{
  "arch": "unet",
  "model": "image denoising model",
  "task": "denoising",
  "norm": "batchnorm",
  "activation": "silu",
  "blocks_per_level": 2,
  "block": "sep",
  "lr": 0.018,
  "orthogonalizer": "newton_schulz_5",
  "batch_size": 512,
  "lr_schedule": "cosine_restarts",
  "warmup_steps": 560
}
Rows from block 9 of a small image denoising model, named by matrix and row number. Rows with one number belong to one channel. Each number is 200 + 40 x the weight over its row's rms, rounded and kept within 0 to 999. All counts start at 0.
Before each channel's rows are labels from the 100 images, of 14848, where the channel reaches its highest value: "strongest on" is what is common among them. Only what is clearly more common there than usual is listed. The data: simulated fluorescence microscopy of cells. In brackets: how many of the 100, against the usual share in percent.
# convs1: first pointwise conv (model.decb.0.1.convs.1.weight, 128x128x1x1), inputs 0-63
# convs3: second pointwise conv (model.decb.0.1.convs.3.weight, 128x128x1x1, transposed), outputs 0-63

strongest on: ring around the nucleus (48 vs 12.3)
convs1.12,196,136,159,118,164,316,213,239,183,169,208,168,212,218,167,181,225,174,219,233,180,239,173,196,204,142,153,178,216,148,166,224,193,202,269,214,169,232,251,161,217,246,147,213,239,186,231,224,253,177,242,140,290,257,224,202,82,200,224,210,123,225,228,199
convs3.12,193,158,171,204,176,244,201,210,238,236,139,260,167,168,187,203,168,196,220,212,210,114,193,130,213,144,201,204,96,232,197,186,218,165,147,180,194,232,197,200,191,241,207,260,179,216,169,66,171,185,204,250,112,222,278,173,332,213,198,162,257,224,196,218

strongest on: ring around the nucleus (57 vs 12.3)
convs1.94,413,233,191,201,239,207,230,165,166,227,147,236,130,182,212,266,141,216,186,200,163,205,216,232,183,192,120,174,153,169,209,238,204,171,185,260,275,225,167,211,208,167,214,198,277,246,221,188,149,195,131,236,170,223,180,205,211,216,100,208,219,179,200,216
convs3.94,237,205,241,257,233,167,153,170,135,204,222,151,200,208,224,148,186,191,196,169,219,164,204,143,251,274,240,142,220,174,213,219,197,176,256,176,176,212,264,195,167,205,188,170,238,169,276,160,190,196,169,143,272,175,185,278,229,175,204,172,139,174,210,237

strongest on: vacuoles (53 vs 12.6); membrane rim (40 vs 12.8)
convs1.34,172,162,210,141,244,224,176,194,180,231,203,161,169,207,179,175,163,232,162,265,168,235,194,184,255,222,167,166,171,148,191,117,213,236,249,167,190,121,163,118,215,218,196,191,181,210,56,256,174,187,199,188,201,201,143,139,206,237,216,141,349,284,230,192
convs3.34,134,209,216,185,219,117,198,240,206,114,292,176,169,220,192,224,201,262,217,196,187,148,280,228,231,247,146,209,167,192,222,192,164,202,172,277,176,209,255,150,136,191,172,188,200,126,156,173,242,167,129,210,164,153,232,252,240,263,202,223,269,257,227,237

strongest on: vacuoles (100 vs 12.6)
convs1.78,235,192,201,215,231,159,241,153,220,212,247,243,215,212,251,211,172,201,290,97,215,203,178,148,213,221,200,231,189,142,186,258,207,173,249,275,272,128,188,195,165,151,145,232,186,234,275,116,194,197,174,164,178,181,228,181,217,171,186,264,77,134,163,154
convs3.78,273,165,261,256,158,256,245,171,200,189,178,202,162,174,292,198,168,252,191,158,235,218,168,225,187,230,261,223,251,155,203,233,162,132,208,170,197,219,155,153,229,199,219,155,164,193,181,245,181,220,223,222,162,133,206,195,138,144,175,123,163,143,94,230

strongest on: vacuoles (51 vs 12.6); yellow stain (41 vs 20.2)
convs1.73,218,140,253,263,223,272,177,190,214,234,149,200,278,192,153,250,253,218,238,265,126,209,241,209,191,217,243,224,269,215,173,182,219,231,149,222,188,159,267,116,166,182,204,91,191,76,209,145,185,135,239,197,214,226,173,181,191,177,170,273,221,203,264,259
convs3.73,247,287,219,248,160,191,137,155,173,238,297,159,252,230,229,218,153,251,229,180,199,237,217,223,178,179,201,169,135,225,126,196,181,217,177,183,218,221,200,141,167,193,236,107,230,244,163,231,196,168,139,239,245,211,113,230,191,156,201,142,231,204,268,257

strongest on: vacuoles (63 vs 12.6)
convs1.108,217,228,202,191,214,145,209,266,150,158,131,248,260,202,190,233,256,243,163,212,194,187,188,80,177,187,199,183,176,153,270,200,175,199,155,204,208,211,195,193,250,146,166,197,201,279,177,186,257,155,212,326,134,214,241,213,224,233,234,228,207,223,177,273
convs3.108,156,144,152,174,150,204,154,177,178,205,216,268,190,145,239,206,228,211,54,247,254,182,245,175,222,208,181,175,176,259,199,192,202,186,117,193,180,188,182,233,182,225,197,245,204,205,179,152,134,194,243,274,161,228,193,128,181,190,205,192,165,248,226,138

strongest on: vacuoles (100 vs 12.6)
convs1.88,172,159,163,218,159,176,235,211,181,182,155,183,231,215,151,187,201,196,281,173,175,202,157,195,144,256,196,165,254,246,208,218,185,204,199,180,183,254,242,190,146,187,226,198,237,168,122,204,240,217,201,153,194,157,193,156,203,155,214,194,151,90,176,221
convs3.88,198,187,66,315,223,230,142,190,218,169,263,182,93,208,176,159,205,238,222,200,199,276,221,252,213,211,206,236,189,205,215,216,204,184,220,172,171,80,201,224,196,224,210,187,184,153,174,233,204,195,203,162,175,256,222,190,186,243,225,213,224,223,242,246

strongest on: vacuoles (63 vs 12.6); yellow stain (48 vs 20.2)
convs1.16,172,249,192,237,179,211,223,200,193,196,262,214,199,192,158,142,238,217,187,200,127,225,207,186,258,252,182,251,239,207,165,250,278,98,246,180,139,149,197,244,282,202,193,92,237,192,149,238,190,191,162,197,219,239,255,178,200,222,226,196,220,155,169,194
convs3.16,197,153,160,289,205,233,233,157,159,228,238,204,176,234,232,274,222,212,216,218,231,220,156,234,173,161,220,225,167,179,224,231,232,137,222,163,174,184,185,262,185,138,222,255,196,178,152,208,186,242,224,184,187,235,254,172,178,114,338,248,200,258,215,224

strongest on: vacuoles (99 vs 12.6)
convs1.122,229,214,184,185,136,238,208,209,240,183,141,133,254,206,156,208,180,206,146,265,203,289,172,172,139,182,264,200,231,210,115,229,94,167,208,177,156,158,275,133,162,235,232,234,130,169,183,216,170,249,257,185,286,215,121,231,216,206,226,190,165,198,168,176
convs3.122,235,197,121,307,212,224,261,296,185,191,153,215,171,178,197,218,223,251,224,200,265,172,140,192,167,189,191,193,137,178,191,141,284,180,180,199,213,225,230,191,155,140,238,227,184,229,175,193,110,143,153,309,223,244,210,221,217,243,187,191,288,230,135,151